{
  "model": "multi-label image tagger",
  "dataset": "flat shapes of many kinds, plain or patterned, on busy backdrops",
  "train_examples": 48750,
  "image_size": 32,
  "crop_scale_min": 0.8,
  "horizontal_flip": false,
  "translate": 0.12,
  "color_jitter": 0.2,
  "arch": "vit",
  "norm": "layernorm",
  "norm_position": "pre",
  "activation": "gelu_tanh",
  "mlp_ratio": 3,
  "head_dim": 32,
  "fused_qkv": true,
  "bias": "all",
  "qk_norm": false,
  "parallel_block": false,
  "inner_norm": false,
  "moe": "top_k",
  "num_experts": 4,
  "moe_every": 2,
  "expert_mlp_ratio": 1,
  "experts_per_token": 2,
  "shared_expert": false,
  "patch_size": [4, 4],
  "conv_stem": false,
  "layers": 6,
  "width": 320,
  "positions": "learned",
  "pooling": "mean",
  "num_labels": 35,
  "mixing": "mixup",
  "residual_init": "none",
  "optimizer": "soap",
  "beta2": 0.99,
  "lr": 0.0021,
  "beta1": 0.9,
  "shampoo_beta": 0.95,
  "eps": 1e-08,
  "precondition_frequency": 10,
  "max_precond_dim": 1536,
  "one_sided": false,
  "adamw_lr_other_params": 0.0015,
  "gradient_noise": 0.1,
  "cautious_weight_decay": true,
  "steps": 12400,
  "batch_size": 256,
  "epochs": 65.1,
  "lr_schedule": "linear",
  "final_lr_fraction": 0.1,
  "warmup_steps": 620,
  "weight_decay": 0.0,
  "adamw_weight_decay_other_params": 0.01
}
Rows from block 3 of a small multi-label image tagger, named by matrix and row number. Rows with one number within an expert belong to one neuron, the router's apart. Each number is 500 + 50 x the weight over its row's rms, rounded and kept within 0 to 999. All counts start at 0. Numbers have three digits each. After the name is the row's rms in percent of the matrix's.
Before each expert's rows are labels from the 100 images, of 14848, where the router gives the expert most weight on average: "responds to" is what is common among them. Only what is clearly more common there than usual is listed. The data: flat shapes of many kinds, plain or patterned, on busy backdrops. In brackets: how many of the 100.
# router: router (model.blocks.3.mlp.router.weight, 4x320, trained with AdamW), inputs 0-53
# up: expert up (model.blocks.3.mlp.up, 4x320x320), inputs 0-53
# down: expert down (model.blocks.3.mlp.down, 4x320x320, transposed), outputs 0-53

# expert 3
responds to: black shape (74); drop shadow (67); its colour: black (51)
router.3 131:571509423500522484394507449501491542509524456452411480581551484513672487497453450479510531520335484454538539525445547500488498504512496533515522542543467522480529
up.0 111:510572499573554535561459448416515492506477527441467404498559487457532591448430515517427484613545478496385509408468456456456434505392587550561493557486510459480435
down.0 106:538581520443607531524458492531520454513516535530462608521513593629481469509507544452446572519407508540487479555524455622487512526536501452548512461556576437490409
up.1 097:554546457509393550507527496527491505478488455468535535569479471402489527605548584460592543554569508489457525479575544527436515501555420552505483501512557442608511
down.1 101:444395453487442489510571490494603474502455462521473491509456488415565479419461453563532554504523467510512518474448489455494495442445529540489501544588572497497491
up.2 093:507445561484604499497455519383473536380461489493555601561548511449512498476460510496533546445496540469446446473507479463461512539461517461597460474459408607489484
down.2 100:529454482496468517555477526528471543573466454575345458418374546474581546519521475553546522535446500465476476504514366515509456499500396501516678502588604463521574
up.3 097:545513507493480433479468547519482496539538554483494499598436550479525489472482449528482461492487590594530429501613518446410523541532446510629457584429506517496507
down.3 105:638536501578551452462511560604534511483460475432509495534473465514546538476503605544492478433498508479523434428466522487434503439439488604519529522565432608473460
up.4 106:469436588416553500469552614541485441457558502421569477527430487520562451429484521484491460553418453471464449545567519565474542543533476387545567435421438505435516
down.4 103:459531522539448494538526484542474475435609513537406517538499403520516544474517508402519509490508496595488538491551469509443544535490584491510468488516607435520457
up.5 100:427501473609507479489504551453443439509510446558479565483422527580544549564504439452490433484399500502478618540444505488522570527577484442459561500584578475566511
down.5 094:476483356456467535547471598610458558441542474494473481395456571495440490473544568493534536426542496478512576565425427403477491539476525521469537444450453510546528
up.6 104:518527429533499503503465559414436544439490407532491464503553538540513548488492420525549501450462512467539465493376462421505431564514520524478433461424537455458516
down.6 106:392481451431448429476542408525582562496512518475437531463479501503492438502492476516438527466446452551534523547474477509452470562455564566472530499438486435450440
up.7 101:496506593521485425515544506525497447529498518548318490384484550540475549614428517439538511441499445453569528507519416572490497517443541452450461560470496560438549
down.7 098:525421466454510487473485466589547474502483596496555477607542516436511488498528544490579414640520554458494417423598581575539430508478455537496470417450458494503461
up.8 105:525479487543492607522598532490485481635525544455501470554467488566546528560468471456478527491390530520412462472433659489517509444480474525467569504619483512465519
down.8 105:534551468481504534448592498453493519495497510413473549531477476538500517467572568541528551522500553469491486503527494480533518519437474416528504514478549520522514
up.9 094:427549382472532468410537490560449436489420616485535494493535461518530579491480531491619538496536497458557609587539460539432403491484468467444530492564522448498515
down.9 093:547501448504648528581523479539516523458482493569562555412441475425515519429517602505424435530553497556512500418477505492452438488487441451532537523468513496515617
up.10 092:499563569564505495492451526492544468509385546526484485574537486551549550500494580515554540453488562547482389509501470425503527489475539506622441553554524470534530
down.10 097:551493436599482542459548513566436472535502537506582471524460510521513500440460558470468517539455516488481476483613522527475591565499446473551542504465396467547453
up.11 098:457510445443607527416454500514480539593458484479582548488459465515448528554557551575500519531513457423515559462500537559505535440455553428581535358549541556514483
down.11 098:433441453459390465470439365519580497453549498611535389513522497519531527511440424518541498502463476470514498522438458509576471477508492469480532527417473534463444
up.12 099:487500523541447530442513523419611472547521465514548483515492594526548486550475512474401487521503529402536628526444495483480464474542503530462577555589570587539477
down.12 103:578527415406533456577518569489534422562489463579473469534429519370469501497506488539559515465597465554464456557484467450443500432559610499426477485490594490455525
up.13 103:488544522593462525383448512524476497471526499469480502522460526477471461405448515527438452459466502510541475528511497511587519511537513487531428502438595501558472
down.13 099:544538567482459489552568516504485512503457541442473552473504536460550516536508505494531574525490443459522560462516474505501538471591543519484494496381431463542561
up.14 092:501530435552492491451480495561540543439450460449479551491461534407589511432517453538455556481593543525542488552538505510439541538519428462542493572483429466487406
down.14 100:564521410559485546476609499458614518570467554536546589541543515449481498564662505562517452518445567536485483519448522532583510436511515471522455473519544542569419
up.15 100:483560578565538429457550456458486451496513446530465448499556592514524598481448481441480478503470528554548528578438447607461488482446466549489460513562596498530595
down.15 095:484515486363592453517530480486578483487475448464438535558518447561543506454525600603507454540494564399483470469539498425482539506472473516521505403523512522496479
up.16 109:478431552474379492460480519475573492544532497585438512481580524469485510507528473503509504459523481533475605550490492524481476394531485434471507468524466539545553
down.16 098:506532464419516577454398488522468599486502498592495485476467405502444456544485531549470449570484465513451591504544635461503501502453489402526493416513512548493555
up.17 105:449537581602451534529533471588562515566556426537499479530534384495523437482499481498525501479531565477488431549360575500548480530510408533518447421562446601386600
down.17 102:519526522387624522461411496458450483457538475540558534542462515490438541458490385561502544580432473509419529446462483600602590463470555564511480542534506535420453
up.18 101:508429566441519473465553589425536470443464519454521496472522557507444536521457513498510549488491454470477486522441522506447461483516494490545446565546496514549503
down.18 098:468510462497424462526560533423501502392547446516498478587538426535522438496486479456450510557480539528515482553546488561504454565554521532473587505457594511561535
up.19 099:532552425491444572559460425432536487580456475446536539507395454631571508466477465527522529379579536482618538470601561465517420476487518465504524593433537551581539
down.19 100:387524524465549554474509598494495564550422509543481552427521506634553409533530432496440599384434536551595425455398568484497485467455500463530569455521488530457464
up.20 107:499476490533513541547521465500517507406538475483470435575535588541534498468454474533507456477465557582490514447497559550499553618505482524523502545558490509561531
down.20 099:421529407536532614513424509476494480466507462507425474560438514469507514474575465459476502555512472494473495483485476384521508601493462446502425489517450490498451
up.21 099:510540496466448487550429536485462432499591621434550542480622594465461484547541483497542525509484524458530489500473533576497516545497540369377468539456480529488444
down.21 103:393545577521489542428399513468497386508519478562481538502460489628579482489472535486458455539576525547565568483473477517498531587497563500457549477477492468430482
up.22 100:449444542552482518542438551520458527497464347499426508388503488505430556533421510465503493399600554567470558545480491458541542568513545519593463575443470454496495
down.22 099:470445470546438499449534486490461508447495454488521378543548483458447415467545427537541492512449517470444519570411468498405504463441574536542541529494517562478478
up.23 107:532500483448486481410549487408516559484474507507446436489533414448452451512489383451470516430479584492581503538506517403510527465452598486578519605522547575545588
down.23 106:480558487496581549506533376472450529443392537553500535514590557531522461363541413517467480526613491460485500509553441607416481513549434562520586373440455545473545
up.24 106:449413490521493518434468434538520424566568479534407500497416407450481543498513471494432523461424517528633409471504574418444535493492489482560600411503423449487517
down.24 101:474645549502500577367460459536413496555479524498504545520568467478520383476479512520407438496567536557561503475550474562486488359415504498462520458505501514550539
up.25 108:472470569427495452433499488586495504418478447484531488508474568473565569514419491528497551644440540477411577528562610386437453542511545518518500508510503510493575
down.25 105:558429465461512486545603514562484474472493538517549450402538471482492551610580566541510460480514462446431483386488529521568542427473480387522450571499470506534561

# expert 0
responds to: count: one (83)
router.0 087:591475544528487507529518445581518454479506560515479537495446565451407602478434592446552462457516491446550434467449432520495554524535434373457472585501512508551503
up.0 099:528524424577509479525564567488442537474429364564549506461535529486489435557448515521508547461564563447499520548514585472569492416486472478474526521508524458466505
down.0 095:543513471437519508498578457542478594484457537424585513511507587514534435519508503386488465549453559437598487441467520549509492533532529481511501506528480513509455
up.1 092:534584563512518470489533500522500404523490483628414430430487415487626538414460576474507538518596553476535473529483479499455565499459481443506514581466471508445508
down.1 098:527471518533522485483531570464448505479484520502502472464485506527491535550538539416502610507458375511504521577528389428501459447555576516550486564496512575494501
up.2 091:541446523487540541494576477548426590493530488432439483528491502517550491488522454485561487521594579493432502498503541512551570521616523546524470562451499499481436
down.2 098:501510480477536498456458484502474547456464488499504507480538392517464452568460520533460541420470463513455448475442533484517514525490450514451458557560575510631480
up.3 101:541442582622456563520582478569492528490556505488505509568592549418539485526440522516590494488561458445480431464444534509528584499491460560551418624564389501488467
down.3 097:511537465494499471499458487493543552510434614452482506499488573501507456528530451502526473443473394441555607483555460538544555512530596516611447542522524467457513
up.4 093:453585554451607461485548567439534520621512503523556527553439497496453424621516413451538502460501496557517510496567539460472514560493482492467529471453347506480498
down.4 098:502435410538494519506475418436603563587440490618466502418482477536522464502534456402441381468529424616475496571501530566518460574505487516486542473430548539502505
up.5 097:523489417425462531553478446491465459584418425502442550562444521480417534455520529423554487537518555498563444620465544578532487493471495569542460488484505530552545
down.5 093:457541519522452391499543487484468524565549538496474509457562504489534514515470481499481510508482458402454445459508492434587486395554513470451507507478439521432440
up.6 100:453505461479595407438474438494622568498482488505435476500530498566495553561622426473474566504487370410492478523489532470572508467542467506477574493460524537423477
down.6 094:439488499463507433389456511433386487534493490493476489473502501542483417527569484533452557565630487520583537532493402428426505487430521468508623491426489427368544
up.7 102:479500469557602567514574441471591550526496472470470361607428588489407478485572552546516481569535505528532572498440480632496518499510521522520467576541450553579434
down.7 100:498531588478557483471586508367521561500501497544438570428514518527549527554455555476482469418457539411472469427532468519544546439613539541487471482553553516506389
up.8 098:466527626439440454558516516481584442498541529490330532475441530407506463504577558510512444543469590517442564469415486463519512488560547542494485458476395558485428
down.8 095:481521414522491448529498500493490508527525452572569525483492544473559516435496418498506450561433498481510525367489494528451518453490556548454474473544426487522486
up.9 095:451523470560483511478413570594534511388485396426444469506465593536516571601425507616535511540551540503560438640568492517483484465461555530501411463560484556512481
down.9 097:581460458529541470659570572541569414534475586477491535483537491540542458432422486516419478452475483463553482453518475438456527394495503486573552512453422405466557
up.10 105:475424538464488469561578552515488566346468513514509482518425457502521545516542401470578530401473534401476455526478471529438407473531582553416587587432495504533530
down.10 096:559433451488607525513589435515497468534453460552574402526475434560528512532529550497601509503453467506479478467519574553491469425481491513482539509485448555410554
up.11 103:510477439512468532496463531440440509485553445502478542518432514527538506379511592529519469505483478481467478522535618501529441490506568537532511548461609504539554
down.11 095:589472524422510494556493517500418523483481538477510658535490559473451514450405568504528533538532538467501489489392531499520497485469470509544478526494436541505396
up.12 096:590332557497542537473504529584456525519529515475524536437530490502549497468497538461512492558481497523577538580511514479468461573470438486546514660470637590428581
down.12 105:482450455529601436572598419463580452467498553470489459506600488473487543504473550476472531528547431496531489499463349554509459400546595415477507496415534511437562
up.13 097:480543435471517582584566473455482391518515577510473354482489527540467567475519492530523514552575476543555390510538534515589450451519425522436543518488604530417538
down.13 106:439498480488454584449483572480487520492622560461527545493562472369469464512490521414446510517486558520532520484486448551437443500661467425553572471527570593509474
up.14 098:586507593497533391489455480479555523446411569448561478512571470512556480529508462433560578498499457520562509579446581450483568568496492423535473424507490493525495
down.14 095:587414448433467534529480518409535512520487548488495533527499454600563410462539465435502499625535519516542453384456538462456561522467544508396559508438395487463547
up.15 106:510538552435611443466542464540524461541479473555424446501480464504509459462485478538531385537475446507562523519570444461489461400482576392521451532451555500463522
down.15 103:479497466493539489510492512455513593472448393469473385478506505519563471542477419501391445515482382462492525569439501473555490464471540537482521519510541529371515
up.16 104:518494431571546453527537485484476451508446524451452419425456503554473515548516610534485551471518415495439542459543548304631562475490456457446542462542523606490470
down.16 099:494500502539420455520527487506490412516447610493411545382479463552511528507509499521523522586491361590512403512442511506525531485410539530535457469529598512385604
up.17 097:375532470472450417542463526473514503494466504445546481469449401550488550489507499575549571473592365499491467459486479502545473554438546494413492487486582586470446
down.17 103:407489535592469526550517522439457438456494415529505538563553662561536554452481490508520453473459473488579500465551467508431523494570568517444435451436459570514505
up.18 110:523557513551483520534517531514503626441450409537477566451612408556512431547463441548526542627448533527440554483484467494396480434470530449564543569621589505434442
down.18 105:548519477499512462414479474506529454503494456499554535541567520443417492514512490510511455552479453445526572448483555524479562531467509542550425475529520454416496
up.19 097:534494445491444465547463462493411498585452550550515484517488480504511547444473473535451538543556395525558519583540429504532481556533488579480514485461515346502454
down.19 100:471458557471503565428516472481437420501609569466527420521485631554517552515502490536532506516404484403537483448436445484614498613551467454484530439533579470514503
up.20 096:460469488503526463494480479566566364521468484545511454521455522472543461559481518439518604453493526418444482452458548424523405486571505501460430550441500535514432
down.20 094:465433569538490517476495471483589413515478526498532508443583516544501524520536433558403534428416478511527480475478469557529494508426515485496495425555506465415471
up.21 105:548499518574544461510493512558541515552522459501495481569531487551507478503531440559554476495416517515488500539476523464561480548389611442572475557495469441552433
down.21 101:514503476499446493473564543539562475478535574513481521535508508597451448615534517529525553525556459535400542449593612488495532437569507483504507559551555478473534
up.22 103:487466555526503381575526520533551605502528511461517525468577525498500576473504541479479499508538488545498529518557539417551534595472470581476522568469487493547578
down.22 097:451511499458462437494461462596395504508556468591446482554441522543549534542483553592491592510513500540496472491569505600434512486472490500529523490572521619501576
up.23 104:625513533462528564445509617608522483573450556547448497576492460500527396464489528514472494540434454476424461509438480471509496602520489476459477445519551552452562
down.23 097:501476568428481500501474395480487480507440473425521482550532523455503416499501477526527435562554442512507497529501492425542525504438467483464514531587480635460559
up.24 096:570525435458579570455400548486539453496486530528476570455532481504509479523565459476525498481453588468395484472496473379471496635397485471567536506528453498499554
down.24 097:496487453530458520542527499489527532543436519523533489510562489500474482483413542462487522523485511500447520567459483482516490351602549496467507532492362481538577
up.25 102:626555525447481473521475543514458502584522442524517511481477468574581528576477525526444497493408565495481437516515460427592412540457498502404481446497515525436604
down.25 098:550631496431517428450463501462435489537450534523491548555506482467508563510386547501586537509511518559589497515402502482563487574471552555469482572580463570475486

# expert 1
responds to: teal shape (46); red shape (45); count: three (43); hexagon (36)
router.1 080:380499475542486519516519636507513476561466500488541528399534509474549488558540509635459494436571426559423488454432469406433474446416543565467446410561468504546562
up.0 103:472551494505469484493567521499644555453516515510587418508492486503494521531581486428523492502583527530503450513580548550549541526496492456506475546567545441548535
down.0 099:432514493546498525527450471524459563562462494446463539403506403477478386532472541382548474434450503447478529554507425530552420468477439520416578541489395483545471
up.1 093:494527557440579533604440539420469541553572485483495465451495433473584470448568424483519438626497484495534478554478447518523456499423473466592517473551436481489514
down.1 101:446547554506344573494579520469544419487538493514539503525513432517586470477490444571485519510584448621539470452563545445486442422488459565505530479518560511478494
up.2 100:431490491480563449465502472513458555573557390470398574424527518495514482509481468551513522455552508433556554527525557489507505586521501461520504552454470482584461
down.2 093:520510537451580519488485409534575458482501495525529381376547546495560516553544499420508463506444482625508449432545475528489603464521516493589536480521496564573566
up.3 098:455441482502471551390494560519519459485504541569503530531446414428492519554613484466492515494437550544439456547468532519461452484493544488558551492459452470506452
down.3 102:472561522477606594461441482525499484564559496482437497491500460459500508469483540476513523533572507516499505528350534491492529476552462605450552517484490479454426
up.4 109:523492456555495516548448550561525491481357489586500444476471549399427455486541381519477464449538432543550495438543551433530454479442456450473433565542501533500516
down.4 106:571481452524422546476504549456525439514480535435489589431540516497481445592620481568508501542507414465565476514409626506556505460496539450475451466492536521454497
up.5 113:460520474492413544549544484421607489477484483593540514477476490494624620486512514544502534452514463470467494547572485535567451458529486461491551501532422413450431
down.5 127:553515448478465429530496385473518424494590506531435437425462464472547519511505452467497519525543572508575514589525448396437380572485497463507570567546492476551453
up.6 101:543458510487535504492517550572464398453405505510573461483469561479526539416475477546562504538528528468420508497509425418494644503491499575587526475496388610486468
down.6 115:543413546610442536570655488501480469324500629543457492452521571525486521468509480527579438513453523507552455543462486496534462508529495474458452518543453532471451
up.7 104:522574497394545487526415507481497507524492598382506524538586555326502609514514538523457435460519523583581551483554576518518530511566526446481475465545520545464520
down.7 104:559497563454437488582546498390568547438479492453545567555506544520441414453561470486504403479510375547523559462475496494587490495502501445560615628538439582534581
up.8 107:525451505519459561425506474445488571463550506423552523541446438576386537469428512411513527537526505452543540538461593497468422487484526366564470480511583491528506
down.8 099:506511532526550482474494400536523458474622477527511485520504541518544567501509442530564508503438498557457509518475506509419492514500490416400462577519551545453477
up.9 101:546535414543518479507433525469611479559536542537598549450507403566604506470488542547538468474427529472543543542489543508469500483487356492507465579500522431509559
down.9 094:468466547460394490499535554509479476472457425473421373433562551401515569495471458541418508485571494499496484559482519452480419471442628488485460384435556482491516
up.10 100:454537498472505537561495489553449498512483569539481454474477496555431678601424479454524513569438488520511542467464502541472537624494562468464485510461572530473498
down.10 108:554511580520485414492412481517431515379582436483426498568571546522537529453510462426459461472430406397548533515588479540484460591444589451564472463466498660507578
up.11 101:506419523608491539566409508445553533525477525503547465542430446477548501464536528539538456460543462556518525481546570498496516500446552494555449418485484456553464
down.11 108:551479519493508557515476482512522524461488489402449534437571485485481450492547469514432480454539479494499437456449502562593487565446549481435582529409449524479562
up.12 099:518528360581533488512537484414518441470515521512543446484474425484529558439433491494449515570510474501392598563574437529556605575552564475536393510508440402472487
down.12 100:569520512524451546615543569472536467438469533488518555456468523470589495541442436576479569441456423492515524577512404458524415526463496406471521481430481466601560
up.13 093:538595456467461503567509500416506565472535538503437585455511593501482608566459560470462489419462505517489531525507527492517518581557622517494474493426475568332545
down.13 101:536580491463548400450391491503518470488454421512476477521504504561496591547549480438519503427449519490520568447569519494488458508454448467520488565531529482598500
up.14 104:529577474595561495535384553516526444522488370558518406498446503455502391455461464485518482516503566490430461445562449547506445534505475587530398471459566546510434
down.14 099:481545506473466567410562524462519512492521560534475509444525478461492465506513520548441438561517524489552482611471484488541477527420424507526511481547499518609509
up.15 104:483488333509469624450412474586552505471410465517488446441522475544479431528544509442543563422511635486509544424481568483490423456469475581510462495494491479546499
down.15 095:528565520528470439570515603593549533472534584536508482496486467451419501489451398482488504432568418448399518501522481430541485473444465439422471450604435474507571
up.16 112:450432460496542409555451455540534489520505470538495518592507414497508480513483493508544532431562429482529470544533526492470415494519442364581499559550513387617571
down.16 118:457506540495530452513466494630448551506538534519467423438494458472472555550463438604452518433390503595556467488491573497433508412429537514597400487455530481484491
up.17 114:528527437532464442505548458556529479419550441484377451484531495473394589410515518504533497491535585436467442496446525563520544494510470506483437423411501511535470
down.17 108:533472450497533531524466613466510547410474561486544639548400488513587579525566444495508469461512481504419533451424451469503586506544445486518534477570438621483520
up.18 100:523532456495512445529518513543554456496511499543520527491550487525487527525486531548566441515422558555550503517493543458536500508590502582475511452508404397525479
down.18 099:430499447477534520358560504568424402538438502514405499481525522520544484449522586454485579509442449428547492528499521428549438536442516535496446475502507525513528
up.19 100:638501558515450486495466532547472649514460586543484471446450502483564505613524476540421426597583400507512441531448543521529573483436474509454476525499502517508514
down.19 117:466506480466480439519563473456447496485462499439476541535490547439437544512505528604575544532428578451471543495494484470527473490545476449493518509506480483446496
up.20 090:532427433608525553503476500494551474581410478488608452447534449402454526467440530506475477509466505484543469540515436410499537494481526501517435536480483579503515
down.20 092:542447571460505481450511440498475533426545435587517556524425508631497471525507532596493455515495455421510490525529520507438522461495539577557463556498502538582515
up.21 100:454561544581476491481470581491423560457415534482567457370433512532570536449553631461528463587467458479479542557499493508469484468545474502504568499457459511524498
down.21 095:501451575457567483434510564479405520562549504517477438556592504553447530587537533522428516494537500502491512448498472528525612508486461531575427492550467551588574
up.22 096:462510484513521503516560555609479588437542456437469551447523463475471469423585485509574473489501522474564447531573494520504484504492546507508476473497470569469525
down.22 099:525536539539619530553541444418402418494501607490546465632485480481479515503534444469428586473466518531536519425440511534555552532420522524546536544391483515491507
up.23 105:568580431503480530509504570475502561489496492517493526475485492443508524587542410542516485497544536512542510444494395521451521555424513563505531577443505463597554
down.23 096:448530467474533535512518497450488601494520437450472507500467438449505448549557610544548547556592542548558453553512473467450546614413485551468514407510419455462468
up.24 114:509454461492541506549526517486467418537487598464450528503503508426430587566457455454596484509486432521395506490482352555556458508613412581522478484551493533575497
down.24 102:529485462515522507468555509517524537519558534526518534548512393487496438458479534417536432395517469579584441578551447464412497517489468473570513530494374373510500
up.25 097:513513425328507527513458490446527521525436488481470512536462487420641488500496544536568470505584507459495497476511417485477575457499407485500480451505526496474477
down.25 097:535517487473540458494593462570471502443498593554588452458495564466437465460518469463451507550463456513504540499529467514512515478501483504567528524528513420404484

# expert 2
responds to: count: one (94)
router.2 093:437559514479544508614498466450469522502506431490567493503450452497367474521586496528470492593554506461490497527632505590553531535529501421525540496432589452452462
up.0 107:443451549528430545533434546530502567410614449437465504508552521429516488512467448466431488510479370563513468587435494472503577493514524612460445511538554473499548
down.0 100:571512542456593509517578508440543603540507427423512482521493484581422450501424551599564424626431434499468565466471586531488568467523531516520483549477581451521462
up.1 106:564379532508542462539493516475488556512545472538504458429436538428412559494481466517565420465509352429467443501498517540566482470557514547497512495543527578547548
down.1 094:539493512485588512520547539550475553477483514442506471498520442505450421465489449374577542467474463517497585430575534490444482526514502550536581526504420502445514
up.2 109:503448558503477514520463538522490475491469471501404604437422476413556552520458498438505494504524444525504487378518425450520462503499478497476468539456515490520568
down.2 098:463439497398508468527586487468461477521463534375410459539544485573511425464490447445482486498469538482506508542540524463440445520455434578579568447558570500475504
up.3 108:530489533471605475496566545507537514481546553415495537497471540563543448478548480490441571438547486527466563596481520501442418450534507486525514422478421513574450
down.3 103:500505616562490482516555538588498480532489478506515489498576552531452544482500455486511464472532563597563476552502464418483521486489471555501510420569501494505444
up.4 103:489413414421562516471581445465509472450589501516543521561520499456525498559575550472511546514495552552469503479506525453499575575576527505500538541522522451517590
down.4 102:496479561651482492457406531544476431420436506478585414469552499569457522468531564470470464477510444452545516491485478528585544504522634556428416477526538476488436
up.5 091:533472518583460468493436613468442495448495455479512431527530526522549489517518524600514483476456537473498502412530476485592482459510362508440467460483509442467553
down.5 103:456485584555488527522537501423455487544519475506581446569504490456552525492463506553469551499515477488470474448355494478522514547490481593410494541453429496503562
up.6 097:465474522507493515461380690411509521586549460500430450492516529493604544371441546426490425508507510515426537481559465407418499547511458506421557470418572548413502
down.6 095:541534477392427528567535487536490476485507374449513511492434443540517554516525563533518498501445435482600489491506405506519519537469487491600538446506565448433432
up.7 099:425452571520419434503479442442437496568453546591478535499479503490451478529406538530443531482382509554576489427494408566486515505564500485424519482518441394512507
down.7 103:549489600593556429537489493518454454548383387464549332407515499434526453539471436513473523546475494525518461526459568461464574494522554566406541471576458532490497
up.8 100:497523495533542444654388480541440370508429560441517470524487569533528476465480405495475524554509470566505478530461530471487501449521604520483548533562472478528512
down.8 097:580575553500600419503553414461482493522454487449536494481595452573501382471529423432463414512499497481491438534484455519576549366601451484455491462485510545562532
up.9 100:542602438553500543529556473533481515521487536438510511534565571469479503578519548479525394529537515457495430395459483471660553460528460529484477538505527471554553
down.9 097:432519481498527448472501517529496489480500524459486481501377499404499570518490481400495469631469395505462459470546546592506515463541461544579488574540577544504579
up.10 102:457463448557438351504516471494526422428479432458501495489548523470510558537508550514509555460483560527522423463483534493556421536455429411531579446551436537466432
down.10 093:495426583518504448518573572450538532532435582551494453519522492508525547559359464558470395541465583518452457488487531486483525395445518396455441439518481620461511
up.11 105:499575495509536569507473475436487441455525512498530570574522556531422542561423419556504559484474533556482481557547472538526455569501456445479513517460543472514419
down.11 094:481540538458504498447507510422447451481389587513582511422568505479493527525568580487494549456511494528428412463395459406560511449504470513542442482463516473476513
up.12 098:430488426430492475457466545445431549558514480424523442477602583423489599499431541458584542478561476491547558539566507490506401523559490509439528472479510474392591
down.12 103:511468447544398515536499519420490566508492566476521435470473461572490448512496485520585542514587534436519519488453519515530550526463446539505550487467614406495609
up.13 106:533515537542511464566539436555576467511479468432494401525608494445559509526528462447472486463542575411493447458494544545465542569510522386536522501566460525521508
down.13 099:449561450455478576530436450531567522495456519525371467533501516449508465468590446491538530527543534552489487494408472499475584546551500491422503549558486462436500
up.14 105:553538518489489428439450463524468465532556514570450476530598556434501478576455482619504421470521576522484407513435528446448549452473416460504491533406492465513511
down.14 101:555467439495457560477458563472587528465534438633502573426506573521482516441460447489508464415431466511438437491522490403473500483477484505473442533516571485549527
up.15 107:498452531470491484520521519494571579479589490549476504440570484482409549460535468458446483596512548487604580456495505537496577609505436519503534539484523604508495
down.15 101:470613492509468563428466506538475512497523517488517463392440552462538471495534456518587476477553564426523535454595434558483567583468494513476441495569490515490441
up.16 098:445562607449493543480563534473502507437491497553514499474435449623515509436543501544465452472494498478505447487530566568575544451513465498559469397536476391538489
down.16 098:497521602468505556479567407612536424481479438445511585458434578529603505485482489587516580562549530531479439493514506399471545507528543435464534530507447569483549
up.17 099:477557525562479552500448540464517580555437489504484524538530475474588461526443563441538564469516475481492457496520520598533520364464503541464491497501426496600489
down.17 095:513519503463415476545422488505520380401382544510531447540500515522507475459509455530492414481537507436524513507442470445536547439412422548484491503512551601472504
up.18 099:551518447557484544424465538568454403445543494496530484524511578532378517516491518447441544482541520480588424525460492515517538448473530446536511615580533423513462
down.18 101:566617516487459476583478503450497495469525411473549506507452572539546612353576571521459460604515504558430423531531507460486506432491511537480487529480546483623455
up.19 092:477489553445558492540539491475570615492574393563440517510517537438525406482471480470452464409590553449450468372446531517645551593398546473604543576513471462452454
down.19 105:436577425516509435516470537500576481477448481516547567435432498631513545400607459528526494524502499559481491394571543435554504485471474473568469428547468486549383
up.20 091:499402580533554405494456472483483499530443536523515456549517469493584484450486452537475496467492551515538483535603538524427556509512481494484555544491618469448507
down.20 100:519576575464532492482512485574439561500525384517459415507575514525498422463480484517556549439431471537596463420544522554491464504492535520422401652604486477504630
up.21 105:466433448511438411510506431475540487458491532418450497430481549524473470479607410436467516453609486567613475470449545447514419467517457587509472502444427438530567
down.21 106:502525486578510413453411456450442473574531525529492472478523459466543524474456504463437449562544395513569552455546405492499494492488477525489492458477567547443499
up.22 096:533459527386480589464438572512472507478462526501570366518475477489429560537511509501435504547401526476502554548568580493494433479513456433527499458497544489507467
down.22 098:515470503589492521553452529511483471575570489396508448461592587506476542537542512498494536454502585405492532490465543494541487486450535490479473503477481438520452
up.23 097:573502442469500543501433555462511393501483445524487525470536514553508463436473520567625568510477412464441427579450518555484427456502434436453546542481505558473484
down.23 090:467564483476455480597501446400479479545548564523574459454514502473482508529466461514370506569440529543398489440552487559410472477493444469565652454596518364467427
up.24 097:527540509590516422423489526526528562489473481505515598417604490416466613570512549496607515593528556517598506570462415456566515484476458419463465510489549523454530
down.24 096:538431475544434441456490456531502520524604451457465430516582431501524496506512433478452567440489477619530488451466557580500475496519535522488468571476479454526553
up.25 102:462412505504612501498470421502460486420481553534464486634427489462519547417433575546484531545544518512489509602566527533537508436524521459536570543510571528570522
down.25 102:463520442450480478505603494450538456507519450549437540404508498516493570488531524521458576480540562551579516512509505445509571486521471492507546474453494466571501